{
  "train_examples": 145000,
  "kernel_size": 3,
  "avg_pool_shortcut": false,
  "residual_init": "none",
  "beta2": 0.99,
  "one_sided": false,
  "batch_size": 128,
  "epochs": 10.9,
  "lr_schedule": "cosine",
  "final_lr_fraction": 0.05
}
Rows from block 6, named by matrix and row number. Rows with one number belong to one channel. Each number is 128 + 24 x the weight over the matrix's rms, rounded and kept within 0 to 255. All counts start at 0. Numbers have three digits each.
# convs0: first 3x3 conv, stride 2 (model.blocks.6.convs.0.weight, 192x96x3x3), inputs 0-13, a 3x3 kernel for each
# convs1: second 3x3 conv (model.blocks.6.convs.1.weight, 192x192x3x3, transposed), outputs 0-12, a 3x3 kernel for each
convs0.47:130122134156114102154096095105131126108092163139136128100106092140120107160113142105145123119121121106143066134119091108116136133129142118135125133119147147116096139119123163149129149089123123124099092121121119143091140119124136110111141100089118141136103134106131109120134148133108114140123117139140133170125106112113126132115156111118093090140121123132114121116133112087111160
convs0.48:120121138126128094120114119126160161138126139148128162125128088110105158141215158090138142125142102111104125125169139108115163125124127139083112087120097089097108117123092134066139109127143167125135135142123099127085099171106115109085128099105096121135074137108134155128123107171139126106097136115180122123141124097057103103117129139141143144091158131153121133114101175112157115
convs0.49:117140137140153143092095078194132126122155179100134134130115139122096104124117157116062095143119139109119159127127088140144099142183144093120147135163118134135158107141139092113142122112123130111107120152163091118113090133140124114131102139169136143181115140140094176104117081124112100100161179146108135135093123102140115134093077097101112136091113155135133139106135123094124143
convs0.50:157138086125149156140119159150178184183166195172132140115120155081113115110173175098125113144068172118153157106122122131099163124132122163094124173126091198186129148127126172129153124137111123125118093085108088112116062102147124129108113123084144116115147111105092086124135101133110149185141181177117101133173118147122121120127143208158089213091173214120124130160129126157115127
convs0.51:126110126126123092112106071094148152105152097166104124184157155140126112109121131167163092113140146145116106129119111173097125114175094132109095109138100092138154123131101165131104127064108164121154164121141112134162129141107070128117133116102091127097046121084151100091102125161110118098166059114085089118147090161133084146156113137139149156109124152065110134081067175164123170
convs0.52:148099109104144104109124152128102109117134124098067113111108125117149144163115129112122134122116087131109126149162156102110113141113134124182149159124145112138128124143126110154146147129113096143149122118161115162144139147100112126140094121122155099136087150122122111099137098132142128146122145136142131112138136128158140117153160112132146138132127105124126134138082140134114107
convs0.53:131178140150120123099120089145143179132110166155199155134123151121125134108131072136118112141116149144119147137120135117112104136090102178146135073141130093086128159184152153162164098130113116144134134143114123126127143124158122133152170148146104158106115138123130165110117120100126113131120095152143149141141152167153129118113090093110098098095137105116133133136115178105113170
convs0.54:122103118098093129167171150126133158098120128120109165170129118130110149086131140158126118133150166183123122157129097189117114173097125098140120156119104160155115103152147124079174127129108115146119139171128113129131111118132119143119105114147092127173109128143104106165147115098172139113154115093152112096130110069160110062103121117131144131136131101135114126130136141116135093
convs0.55:116138164128180151114130151136141146131123147132101141112090154127095127125117103137100112139132138150094116131055122172116203148217151166082143117142110079135130125102136120193145129108123131139164121125126116140089128095153088124157096136132135104129100159111112079127120108110151126121149159090091106115135104137092178166116149146125105153074101130121128149114132130107123139
convs0.56:122147160154128175143122149094108127166125180159177089135161103118125105126135154104116123107112117136108134134110139125137095098109079112153096139150096172126131150132138130136131172154140115147109109132112102108113095153113134114122158085097136178159144140126144137121142154147101143125127132168125151111115156108135145145127107116122148144112144149117119103156177131128121135
convs0.57:141156101108138117139132153153093108108127133169164135074141117130151079121160103106152094132130108107110163159143128135167108067140140145143156099095099098092118109122123131123119113063111105108115168123110129186124145145116118148147154144121114135111066118132133114102127163159107117149108073124077110131124148137139141122129163101151101141142178142157123112121068101131162108
convs0.58:147137169117127117152144137150129128113154146123147102135108122123157129139047117166117151079099124118147081097138087089128166148159111097102150130090133153101086136173050103137094193099108133163127104119172126137175135169114161113116127117134103133173171160092147114114197161118162136046121148124065128141132097070091121158100123155129148140117089125149143104090138141136119164
convs0.59:146141110087118158089107124153098059092121148107132168150121099081131093128165199173123120120102110145155139144191130109127138145078145151120125122156120120150152151127135176125108154156150121140127117151138053130169096110115090074140142085150124124148108164133147152111102189135158153110130204121124095128129176123132138095142112129139098118111116135118117151091139133104117152
convs0.60:095127153111161129088096129133103114101144120091134124170111141145112131114116116144101103140131138138096155111152097146164110130119138185178130099149150121140127135131117130119165111099128103175120143083097156155124124104155109176164109100146121115108106134131142138117089143136148146161111142140133116155106115129089090158112113146185154115153135088137125098084105105125102109
convs0.61:126117114110142127090115115117153143118092090108124114110087140141187083105130109124092087124115112095152092108119130111082128148109141137146076092146146097109128130109086116095130090127122079113086118102095116116102144124084160156151108166119141150130122125155133122161122153122123153129141140133160151103123155133137131148171113096175148097169175125126105119122114103099129115
convs0.62:100129177142172168120106142115157150103128140072134132083113095122114117124096142118132149140140120094152139163114110110094094105135120127133163129145146113141112120103107074108158099125143122143127142094111128106155089096171145139127117107120166139141124122140130122171145141138142131116128145138160122141125161160129144147138135148155135151148168122109126155136101124123065100
convs0.63:127155127102138075107189177122131116151130137108105068143106119101132119125182132126102096142105138130094104149129112138155141095109114150145153110138143131113086144090100151136096166099120138108146143113107122113157080120102105123128104117117126121116129120091156132078163163071096118085103129158124156152106127129101112111139153158132161126131119119120156170155153109146119112
convs0.64:088128113113165165108158121101101092155168118108097088118163168146093140139113115125137116141132111089144113135128134131119128146168130187147134172086207152122174127102142174117097113115111150148177122105212133098181098125124149102123159137122098117099150131132139152141140109128126119124111158140146131126138108120098126149125103104164130153139113130104131095134161112124091137
convs0.65:141115136156125168133122128094097085088118151087152151150127120116132125111131146162130150142114140149142144122152163171119185110133176104142157149121155146190125130127124149141132135076116131156094143093091134122178144094159117150113124139118135141119114133158084144129135119131127125174160161147124147160104100095145112177098145138110113118103164098134152110125115151107092155
convs0.66:099142101128112144137121107079153170093115084137117170129130112095137116109090122143185113131149096094090142155151089149197136089122145101116101091131108080098113153134120132129157163145141088132142130102096108137111158111127148120129160125142109128094097145148172095130150111110158111119129109096140129144106116114118155146108118157120131129158108120108123113154141067135129103
convs0.67:134126101138074132158129152150135063141132115161117125134088126126139141148140134077135144139124104148105113119113110136131137127139153108147148117131140084101158122123125100120131153146113150109108134173140193114138136121132122132161111141134130105099171145154184127106132121129130108165123164137102126110125084104138105117115123094167118103187164125126123129115143090118112125
convs0.68:099119100110086105131128080082089082159108136143155094120107134147125159127153152134132114144155128112137148172101160153136156120153086091122064096144094160121136145217141148145140129152127100141104101127122105060117111157153062169126108123156143174130106136163142161095106091103123103136153162102101117130125110137137133134115128141157143086074099108125097102164124108206145132
convs0.69:117112161134109125111124132071091090129140121159113167136112103151123159108109148129127140082072153122172151163126114141099114133136141174195107171163163118123089142145121153134123140153125099124136120116111101095124162119132113121128167095101154092100132124105121119116139131145150114100088129117117131092122129118115117124073126134117094145112115171111097128133113173154120091
convs0.70:124118157106132108141130109079085061079115101097102142108111110136123129126107178072095085112125100113194186083127109125146121148128115100210183125183172100077115133103137152129125131123133129120130143134146117140108135094116102149103114116140095144180085174119099160134125152111112100099129112132132157132147131151118158106137064128155119113189124093113129072088116104124123103
convs0.71:168151138144175103148140139130145100118167097151133112131153156149129076118093122112147117102089122109100107134105131136131147135110121090099167127125129165150118116142156162117114093156139134111107126192176147100136102133120119140135156129125141172117100129141130106182128114163121139129137129145149131097094123121101100132118128148105129147125144084118076146118125127084174143
convs0.72:111133122165126099137158071105103128147123130151110063126096076126117110119136149154140109144105099153108146121131115126134104126123116092117113147149130115140134091148123123114108097131155125199120165156154100099163143168100140087130111142148122106119166165161135137124138141195097129121144081135168086121130165143165137128137205197127165173097163150139173151091113159135152115
convs0.73:116155159135122125109110124126100149143139174167134167147116135158126136120115084142156100120120138139115121097132109142132096129137132114129140105169116155138125092079093109152123126107118101143090162158076083145115090134158117126091149097113103097162147100137091138168153183107130108091148137132095142107129137092096138150119166107145156170127150094103143132136127105143099141
convs0.74:129105124128104121145108162135149147107132119135115139134127154136116166168118092127108135164144142160130163147144093127135148124108117133123109141130154128139099128177120135139129127105141159122129129174225123159241127122142109138134112145119153080118126134133118128132167136117166120097097114073148085107120129137149128149117156173117109140119157146129134117165160100146104095
convs0.75:102106075110163077112121082110142107118157130135123133168118094108149119147162124119130109113148107104125171123129134136100139123096122108127144139135131144129144126117142164115129115124148129125124131149141122158113116125133128193139137135163112182111126087147149158164131142139131124143129202107171133128107097136163155118143179133120102154179132124087144111158120107093112144
convs0.76:119133130176096112137104097140146131120125118127103073126157140098151122116141090126108075089141104099133084106101144134117139103094121114137099107110135108115129128139138145121145147173139123132144115112100120115085091114147180076138166138146164103138097122080124096124168147140166165144149175047111135134126123134131112148135166171197148158161167209092142139114093121116093048
convs0.77:116124130105133134082074107158173143125170113143152121138175150122195150144115108114148123113110086112166093150122163090166131152104119087085126121144129153164117121125143083126135149139163148147162102159127101121126100128138123185097124129118115086113115128105126134124145123109092137077116103076151104130094087104147122137119210156150143080076159132118088138111145154108140137
convs0.78:118124123120113146108127161061132129127128149144119140168098110109069114132204141102121135112141137119136127127123130123144132110126118142098170137150140085092057113113083144105127141085086117149095113110120110132127089124118131129136187149126104133156127086160070128128172187138096147142157129105134133136102112120147093136153129148118124110141154136164177137109122136132162116
convs0.79:140135107153124143127127177079151143091117110118101174126126122138133101127110124111148135117119163145142111137123105136132117141119146133175134163142186174160146095101102115126090122107130130091099128163103134098176157130171101139159112089147125170152106119143093143121120127119128127160129167163178160146141100137140097103147148118137116115134113133156128122147099137110107112
convs0.80:125152095134118122096094127111120111134147102116116165095122158134096116119136125097130164141130135128154090124085119141092109156140136130097151097156110115110084095151133113128155112134119118108112150161112121144158128092126137084118158149139110116106129118126140139141156125140128083080098118166143150127145111158132140124135149149134135128140154130116138132095119134126134165
convs0.81:128119130145170124158135111153128118137139101142083126154119121121132161084129160126121156116102128130132172145119121124146137104136136124149146139129094130143121125125155137105155147129134124080141118116156149171171099121140124105153134144089158156116144106158098124126153122148142129138171135097146124116125140094140119108128124149135097146120111114153107142108146149111125130
convs0.82:104137145140131143135092174092097115095156141134113158124077117132123137162141101135141106120106098101122119082091134151113126141150163111133169146145126118104102114132121171109111100112106132182146124123129112110125127160157104135136128103084118144184155080131136116084077098143113169147128147142093146133138128158116127198132109137153152105112140115141178160142125122141107111
convs0.83:122109117129159165128143170156104146136122150116114169133112120145149145100131113118135097142094173166086147133101145102141086091142087110102120101158139136151142140123151137078123119151118103166127070120097159138094175180151114126157128162145143137150118145129112131141097165152196129109135082135103116108156126141132141149165167156202158205150164137120124103139108131147120136
convs0.84:129111156121133147156154172052110103115111132123119141140116137127169140164139106119125166136111130146163193124120150128061165137158169129123112091143151122110132102145088134119115128128134123171106119154151145113160084107107111159135137094089106146122108165102121124106140125159106129121107169132125131114153091133150150180155121127108116162105114142143100111089109082160141104
convs0.85:126117149123134105163127120148135156146137145112089166134115137102148164139131146129131103099142113128105128118167125125108129139097122119112109148171095151120092105116109089116131119142121101100118108150078108095102097123123143154096083089111119122108129119106126116131125118119115113124139138133125105187139138148150098137113092098106146123125128093108108135157082128134153109
convs0.86:105141151133125141167139103138126187138155152114138142151107137126123146108120120134117157134110168110150122109109132087110095126101102127128173074123130140144150138145140125094141114100146124128085102097128166122140130130128131160152136151121124140139082111142123121127089099133101096101131153169095120118109153073143119124141125084148127112124130113170101111148134109130135080
convs0.87:116141127148148082163159124123127141130126119123139154112107124133103110181115169120109126153130131167154121097137154100120116129112129174138134149147148117100106095118108070099096147123143124169119124123125118099119102154131123092130145143137139143106118139147121118135131144117125142110123125086113141125118153130126132150152158134120127156148131162120120129107099132136153135
convs0.88:108121172123112132121146124123135146130156096105106124116143115108115124137121131115155161137136177139132165103127161121162128141126150138137142149094146109143121139121146126080129158161150136109138119084096146122106126125137153124164111160159168158163150112122125134167140122087147144138154143121134128134126141108105146124124142132121130090158170149128165120104160107124100126
convs0.89:166126147123096134107128133128142186134124125156126125116140182143143143164142125171112085101114154116112102164145116129151124132127108132137167131072066112132144108140078089122148128104129119125118111141099147147141066123145151125140111144130112126149157099134173156125147115121125136079170194119153106088120138069132160136073120107161140160106164139120109139097085198137124112
convs0.90:150147110111176154173138120136134146127152164120131129148140142162159147135122123161133124160133129141147134158137154152093116129119130175146125124129140119122120148126128148091163111129114099088118110138146125118100111143138130117151141145119117138103092119114184150137147097134121124180083102148124121132090124138114090112137153142116131150151145071118148150136140140100124124
convs0.91:138091146123132155144158163092108143116114137094116138111124156141124131140114126128175148081137180090116128129154178126106149068145152094129150122130122155120107131148172124136141114148133176105089111164140139116118107121116109097104101095176151089126120099129087097155152091104119105134197132088118165124134095158124102143150108125107116137150128154168128152099095129086078100
convs0.92:135097088148155111192103102117101111129145107132090108137115155147140143128121110116148162169151182160160140137103142136121167148133114117135102139105108164142103106110161134104146108135166136132184117127182143153101129101112106122155095118118138153107149149101155111088131126133116123123116108091103123120140122141110133078083093115095046121111141123161145176158156140116200171
convs0.93:113077116092100105112107111112166145124154104133126120147119120114127156116127159092135135118117133103146105127150152143125152096125145112124101118114153116163156150102136124083125087137126114111135116144147187133118126139119093156132140111138107120099113129110077119118102173105153098127125136127133120124137130136160096127140123109168147083130110110165078132149085147178099110
convs0.94:120145138119136180145153168113116148096136167123144161121172162132200148159139155136104165127090100082142149155156120150114120155105131130135154095128147111082138136106108116137122133147133157131122115154108156127127130142119130139116145141108158114136109151152135124126080119133136114125120132118107115142137110128140134107148109099112163113146134130109111142135112140160130116
convs0.95:120130143157118132149113139134181172150133160140142151119117152128128135106095147124127117139144128139119106107111110115124126127138143146132111114113107126116131069104132148106133150145113129138114115128110147157122125154106145121117199121129136161131103143126133086174145139164109118122129151119133125144152091155112118123119138126124120145109142126148162086141096148148116101
convs0.96:099120177133122165156163165131152075091105118143115153128117161113140226127175126102145126169084092134078138066131131132138145170162109105089169130108185153153084136107117097147172156137113107196188171118150137156134161167091175123111173123125123119129146145142132142130134146123104108140144081145124101105131129179143139140137111123138096123134175152118134117142113128107151161
convs0.97:112113125126114136178144173156220159106129213149129159158142106146109128131136116141137144093101140136118130114113118132135119149113084126108134129155129161133101078172162108158152093149122150125136091155128087108109117084133179144151108111132097127125115129127098086153160103098148104096173115079079118120161109096107127142132151189115107146133124133149093156130115136154145140
convs0.98:129118105117104107115124131125125131124142132154146171128129110137134083144100132102111114099131146139052122125146126126126137136120141106121096114116131136105149120133117139117149139119130143113132171130095121138143154142075163160092120143101129118101115151123152127110139118130137136178110136113141112169135127142123124115141124116138115121111167141136130126111111162113142132
convs0.99:133140125120121077099143145161131129096091118106120164092121111085172107079120127123114106123121122129136115102129158147126136125151145082131097117131130116139145149139133139105101120159082127152133175122121136171125143118137141131103142123141128115141122131134137121127151130104107122152146114151163148090151111157129134156174124079122149115109132121146118137148141144100135117
convs0.100:138157126103118122135142137141121150130148124115117161134133121107116130125104149110112110120140099128077124131110151110119122131146114191140159194147143127127178113156103120145141121128116115136145126098118121114132085123113157110140136120122113119130122133113149143117117146114114102118136149117119116098126161110126122116125161113139133129127108119130120097113118143147138116
convs0.101:120155086125117157150143114164122064123127130127158112135130094122157093167130129128119124146121158136160108175159136150075159164156094123107138118103197155136132155148150144090147108113138117141142098134143123151146173138153151143135132135133167173162094141147131144124093139096129149117144163164130133151160147164142117125163154114136143167088138108145153151168119128124133090
convs1.47:117148126171114104122134108132110106140115130110129150143147124128123125137147093093135144128149109105127157149122146152108130112089111145139131156111139100126094159140139140114125133120108119132157147141101132147092141131087119154147121101092119130128124137097120113150094123078123102176120133148126190106105150140158150110130117117114138124106147101
convs1.48:083102140131142109132160124122115112130132117125114106142140105074100093162160108122112139117104115121149073185110094181103094127122127113136119126121133136102113124170136073124127145129085081156129090115108142139145083115142108133109108167139128121155124172136136140116173105116155110156143154114121111128138112105153154121111133107114111133149095127
convs1.49:124109146139119139160132143122117110134125136151140128102130125142143081111106133174116131126136127149120137146103118085153192128160157096123153111146118117116104152135148127151112116127116129093098165133117132112150145151124155135119195162168124190112114129124139143099119108155139149104130108149098127114158136093137117098132143115116107090136133129
convs1.50:102128146156110123107132131166133117155142132121141139128149105128147134153118133154130110128108116086130086160118145134156230139182174100165137145149152106177114164099134114146116155141115092084158088108093142113137100115149112100156135116123134136075092111158143121128133140122079115106158163149155116090139112150106095114139100149121089140119124134
convs1.51:117127132118140146125113130119106127124121124127118135136107123143097091085126075134148126103108117152105120152136144142087106122143109111127123118098137131126110138127128167113121155121105132177130169104149154159146085122129150105154141115143111113106097126133122117106089187111176130106134154072126133150158163147154114146133115107154137122111146141
convs1.52:124143146127113138117114142135132135140133146147138145116113139122110101156161145097125113119122149091135116085129100125094170113141084156135105135121151126138159128128120101107084124078138132174173108118151133115133112121139113116108152107118124095107110127121119127126127107182122151103127146117138148114103133140130139129115119125141140139147145115
convs1.53:147146152128098139127148149118131123129138124134126136180183138107069090084152084128113134126151124127149157147149183135086144109110100095131107129120146081074122113125125141114120102125107094129120130131158122147121116154081107143141137103070123120120171132157154105114161143129107114144152115038078095127147126101090099077111113140125154132128131122
convs1.54:101135120121110128109104147123140118134104138139127136092129139092103118183118132083116135126160106132129124158149151147132144140114168103135114130115060139136146141145113108166114120125112043152193015136193060122179141161105186170101143152142065110126140130113107120102123130053125109075151103071160158089153164076180153072110140132131111117131144131
convs1.55:105160123136116109105122096102116120112121132121140130107082190121168112157131119117114122118135093167136125159116081136139142122149141173173163158136112136082115136148116142144161143144155100183171100144139082065130132194168139153142138122129118119139111124143129102139109167217110160132127096082149124160135094122159171135136124162151156146130119132
convs1.56:163119118137105114153130194156127124157128123097140115130148115110124111134139131112125147108140122155121170114168121168147158168165189167106099143190195096109155095138102107139093152101110176095159087107135173133150146098105115179162151131168111128116105171093096158082160121087125156115129091138089158147152179120082145091110114119116115141134128140
convs1.57:145143120100119143155134135121137108119139106171113120124105145090084129152127163141124128143112135154120140140123127129125087090106127138119113137119123162124108110141123136154131119116125156135105101129176101114094157154117145111117136103113121141146174106127093122121084195121177147129150102106108115127069119109098122116124122147120160139110112119
convs1.58:125084135098096126102122081102131114132127140131135139137141113117123069115097116133140120154154103130114105173199121144149107154115146127123081098062134109180159140123126132138107142103113174120061080116125097124093113117128095150122088132143119128112101164129111125143100198123104079219142138133152094146120132119116116066163141141131161123161124127
convs1.59:107122139137145094135131161127154132154127119125099114138110131104168117145123149129140114129122114147106114126129125097126117087136176142151101129120111103088077139164120094093108193122131113147135118085142199171167132141097121089113125132157124127127153155108164175145050102172128174121112142153152120113074135091118127142118139156127135106128116136
convs1.60:161133115104202132141121139120121127128135131142140146129133169119109125153108150128133113107108134132116130105127147107093127105135130147139103151131126145135136113111108129131130114143122125133117111104139118140137116125127119154110117122152102158141140113119129157131101128117087134151145118111119123160142119137156139087136130168130135115100132121
convs1.61:136124117106147137134130116119134115129124138132143114140146119137101085086121048146164128138140150147134119099098102077096115108139119085150100114129115122106104087133113121131153128110114150130188156109107158095161104112114109100142067146132129153119141108144132105171178106116138120142146103078151118140110148140092140131145115095137146135145125096
convs1.62:116102134104123162158121137135114124131124125143143144104189134139152161170127074120157102116157119121120118164086143135158132122153113154147094122131094102114090132128124083149109181134114095109129146131141113156114159132114116139145111145140081096114098077113107125073083059131161133151109127145102130167165147095129126080150093168175125106133143133
convs1.63:126099149123100107102124114110120109103119140097126118116112162145146181146129117110128157142122135133149113111135147115133171139128144138096125088133092110152125145136106168109128123122122086085132145132129109148145109149124100124107143098116144117125141110101133110123116122102158147166100169144079119108107161136165123113121148157146135127143095144
convs1.64:193133146131127083153115148133132152100191163143133128119160078150136131106088114122145101138101095131131110131096143110148111099106121103149124111150135124139093113105151118137108149117097132141143144120159130115133145097150114145129122093123143147133147097136107087090154116088131175122095097174133142145127167131129158147135103115133175122151117142
convs1.65:097122149082091119154110151108134119108132138131104112128077107130142140155124137127131138148122079111134101130126158108143106166113122086108084124144082112164088125130129102094162143123121119172115139119145138176150124156100117157119156108152139149091129118138104107110123128117106120139163116176149112102111134158113102148151136136112134105099119090
convs1.66:132118130132126123130091089121148119125134110105142139120129162158120138150117105138157092158105127099119109150103094176099060146143169181115122121138145147149119092143115131143131124136116099153108104124070118149087084126123158128125115122091147143130136109169118135141150147178075122177115103168119113134139147113079110140154155108104158136079140138
convs1.67:148124162086131168093168130114120148100146149113137157103124203132101170109170139130098135085147129101118160094110144138120123138154115096119127110108104152099115142140115150121105122118119120131147143127107110136120095148117127095142104120108082149095176101098134134132134102114116136140130142169115181161112153135155125109140103123143129078132118072
convs1.68:134147126131161136141137149129113114116121114123114088147099177130108105108134112136136081122096116132145111128110161137115115090113091132129104129128097114092086163125153171170126124153138166133139090099161179096122081120156128137102094159134120108107098125074183109161122114119118150088152107120094151128114087137131111105136111127123119103148116121
convs1.69:094145154129098180153075110149135123135125132121127123149127096145145113141149135144147131159140125145142110150107107173137181119152146148098100108161127097138108090146119098137169142119135109124145166113155125079078125117128114146179118122106097107189138153147173130161110124108078102093151131087135132121128157100116147093108117143149135113093116115
convs1.70:152129148123137125142100162162148143134122114079089082128138145125099141167123124140096091095139134122139108136109118124121169132100165101182125131120189144108113138124101106126161113179164133128149112112122138114107118117081115113135148121081108144163139131115136149136138116123146158128130129113122125101076079142111112126123139098107120119113120135
convs1.71:122107088111115117128124135107137137143159134148144172144141124148131145129125085123132108161136152107150114105135134130086137116145118120156120138117136094119142137131162156111118152129111166111140123085139200116128109165138125168121083099143100124119138114129092115098110118150114174152075097097137124126125158128109116134104120118151117140115114130
convs1.72:158134156122120102122128097117107117155139111128128116123163141115108160132174141107133152114132123150117118100137126125027148128144139111178118127126117112155140115133146139138132124151123154145125124088119116131115105121135120095136104121129146119153143143140125140161072114140125143120138173140130124107134103132108129106130147153137137095133101094
convs1.73:112111165135140113127102171105124124121133125145109105134117104195156146130126111100119120151142120108130128163116130161173106105138157084128141144132129098105119111125166151132127124137157135134146114123138108144117171124142165143132131166122107116118113080109131125067098074158135121162090099141100143093152088106131119102140104103181150154121104131
convs1.74:133106128135143141129156138116125097106126102108116093142159161129115140120126145151116112130144107145154118137090132094130159083166135124099159149101134157093115131125172117124121106127149158168114166093156110119163132106109130127165152198108136146132131121098132154139170088141082142127136134151101114145176143144119142143142095134096138134092096110
convs1.75:143106130121103139125120095128152153126142142113128131166103134137101159101108112139141168126099156074131122146143079142147122151121142126096089137097121109072117119141120118131140119146119151171159139103147161186177155116118110156135093103153126118129104143165163148144159114098127103127143124093111155152146098120115100131132119126109167149099149171
convs1.76:120078113107128126143106097111110147133125134144129133164113132137095095120108163158148140172141134148132140149115106118107105104151113144123127106131147106132132127111092099160103086096099149132142119091151119130154138089128128106115124157146132122154127129120089140116155081107125138109107113126115110107171074116106055135117131103107121084117123151
convs1.77:090104143082117152123165124108131117107111137109109143121134160114126128149143133105147117117160121136123158138129073149104087099104145137110153142127131108119130081110074105114117128140125153120100143147133095096088132139128150116102109097097149105143113170117130135132103167136080134141087065147123131125149080158118144134110099120118162137130129141
convs1.78:139121116079159140108143153145144160121110139116114106114105100123131103150126125103125137135141126127151175122109092071060147172167131115130098131093113152123108108144139106102128096140111123107151110110136092120144116106123145131103122123146127104114091124155100095116122102120169138115095164180113091148155112150081114100155106138122126126150100141
convs1.79:120125138128103152133127166154136140120116118162154158125083160160147116114145133146111160131164121118147110119149112145139127084088133105137122148172074134114099080141119151114133113154144131119112095179143143119128145132147113146143140131119075119120119142089117120120130096149148096133156177127132125162145133163141134101109145116171111138110130119
convs1.80:132154135142107115121164161135131147134145122123137126112125132138125167097141121143105156118148168125121143109089135182105097106148089129115132158130156072119121143117130106144133122130104147082133125127136147116143155142125118176158161099119103191115170115136109114152106147087115173145099094124108123098122131170130112095167151164126081143155117146
convs1.81:133095112152138131106156087139120123142124133112129137095149199145128178126143162141140127137137110097131142186158151127156141118107124120142154124115112115135126129129105120137084128130104151095130115125120157117192101112135143147129140133100118108106147115139148131074142158160137138150099113116106143105142116115108100122134123125125115130099110139
convs1.82:148115108169114131082099133123143130130128118132149122123138142145151109100163119134085124123143127112150119126128130155131144112160149105127139198137134100100130152143144147115116162132109123137080113090137112138120166139076096198115150165120125123123129124125121127128173111104176143152097198128131125128129083142134167089124137177113107106124132119
convs1.83:123139132138120121126158160144138154115133121129107117146138117128130159120116119128155102153119114100122122177153121143101110042069134134156107103062145152165113105087134124129113147178107144114112127106109129153113125085128147134117104123150143105119132113131144091092173125111121105162127140105098159115146106158137111125149114112142165116123121166
convs1.84:151109123155097111100150132108109118134110120130126118125094134128124144162157096125129119108117134094160136126153103118134145111098081120168150083132065166120091164138112124095137158145120078157075163112146162102134133114114128172113161173142077128105138153136145120122121098125149102155127106173138112068145083141134140127144123136124134130128123152
convs1.85:150136106097119146120134149114112103124126107117098126112111130128175116161174121163113109121130122150119164096137112133139150105135110083113115180091115110114103187087138120115122119118123164137129148135115107142166132137148163123156150115143125154100130078140075086119190134153150153078134095130133133096183103137141106108142130114155137105122134095
convs1.86:098098069118097104109088127100129118133129127130141121119101122144149163108087130157134108146123129140117132159091132164114153110175130146172134158144090144114126152147144124094121132119131078111102125097122110152113164107091107148088116107123138125130128165147160133145182141140144110137095107131108090132081115133125085127106148157144133150106122117
convs1.87:157153158151120142139147147110132159151108129105140132149097136157144128119168141122138123133121130136120130097150075138119144118078099176144142132113116107135147209148146132119142154135125153171168160090124149143164105123128098129094106084142121128125118125144109115119155104124142100130142139133122096097108130131103118130119155152118106128080112119
convs1.88:124120160148114185172150141115102130127120131133128144110165129157140192117158150145135133153127145169136142108099128152112137128114105129115107162123088132124086162108134156084135118138108202146151150141113146127153105143133132138148116161161113103115117108133139130173096114125145095141132125106137126121127128167139149098134150085158130160140160132
convs1.89:123139094133150103190125154127123117137119147142124114135137128130122127126105164122127131110140113134111119116127148151102141130157132120130072159138143109116105154141146119103147121136131139131171155093145138115191122090155113127138131116113133108128098124094152116127125144139133134092110096136130135110134175075124104122128116119106169117103145126
convs1.90:166125126136144099162112124117136101126139123107127105157115167131132165149148114112160136125128132156152137140129106142154117102141099132126129116151098115118127135141101130127120112139092127142145128096116144140161102146170157138127129106140118149138128136140144130138123140096179115122101091114115129109160087140093091124112136096182098143148144132
convs1.91:129106165108129134089112126122129115150155141122152133092192076074076121158106123117121134163120130123123116143122111143132102150116119121151100132137088104122126144097145157127159140113153107141089159103121097159123110120123127153071146157083101140156132133137094129115117117097194115110077119178148129122163111144113141159120110153113130124114132100
convs1.92:104128113143104116082111121118133126128138117138120134147146157174129149115102152122128125141132164104120121159142108145157177154180115167090131132109144113129120146121098160142091169077087152126121089179134067101123137124128138087121110127169150114180134163152154119122110108113178078133105100103131093122121096126110107139116149137096121117128155122
convs1.93:133175164120140124133116130131130123137155136134145129128136090175105170127175114122136114132131102155103114111094143102096116126074106151150141169129111151091145122125106123086142085127164158109150208138123114106200108143105102114139095150115111119117162088187123127110172145087141124106097147177099137097098137122131146115099130119134102137119136136
convs1.94:145138153149124150096135119107120110138110115114110125174123138121099139119116117146149125104099141142144134150190116145114134130132111132123099132173185097127123110153083133111105130098131116141107146136151159104104121106125135166154144126100123128137126153126126132128146150117136171121135112123127163147156119175144147118100118117120118125130109105
convs1.95:107115086105129126091105092128105149122108144134125124141132152101065149146121142155120135147134160142152099138127139137115102144126098157154148171136178134134122133105111126130155162084137130089093126138097111079148114163131112127085099116096150122141138147112114121122133135129159132141130116114121128147176108134141096145112153144138131149113151131
convs1.96:151107155146086148132125144151122102139143113112143134156121156102156104133148109104142121116111138146116136101131117113111082155127128094154124105162112153157091124135136124155129166137157139107105096120128123152125141128136177107086135152113132120108109131132118118128113088147106111170143114154154180126152133140106130144112129108129108093141132146
convs1.97:117149128113144152107117125122097124116119119150150144148158091106137154151069068115171126150136130108123151105114132154083109125119145127152138090124130131135135088116091091117097093111150104166111121117104092099106118179097111127174102081159100100110129124140138157162132108137162138106112139087076104089150144122133138124122097132132161116130138126
convs1.98:132109121117143129150158133099126101141120121110119100158116141147117130108134098125134146143129131152118120156125119097142158103090098104161082196141148116108137121118153136134131156135152150099139094161113113138139134116118137100112073148113112101121125097107090122097112145123098098152135128126127139125125118105112150124142106163125133116147148129
convs1.99:146104149178117116166141155134132120123124119123131119108122189120160136161088142106117121183135113102077135127132123133149109122112159152123111162139145119127147158136127139123132134131149133128127147107117166116128072154128102162146166120124122115161087150110108120142138128159117168118126132171117143127125105099170122141123100116149113151147150200
convs1.100:123122129137085129129104113164128167145129155154155157121128102091130072099133124170139138126140153150115160125117126145123137134127142098116106130099163148131119125115150109133130101155092124105117130134135088135146104139122140137122138099104138123125159155121111089125136132134122139142120144132144110154142111103134111149098107063106104119081117072
convs1.101:141154108114149118128130143135092133135120148129125144105105095073138146129153126157143150129119124138136133139159143162132131128103104109120143146144134094108156161127136118116123120130105159128196135135111157100148108133141135125174144135127102120093142100104119103063151125054147156160123081088127096121123106164154136189129139135107156127107089153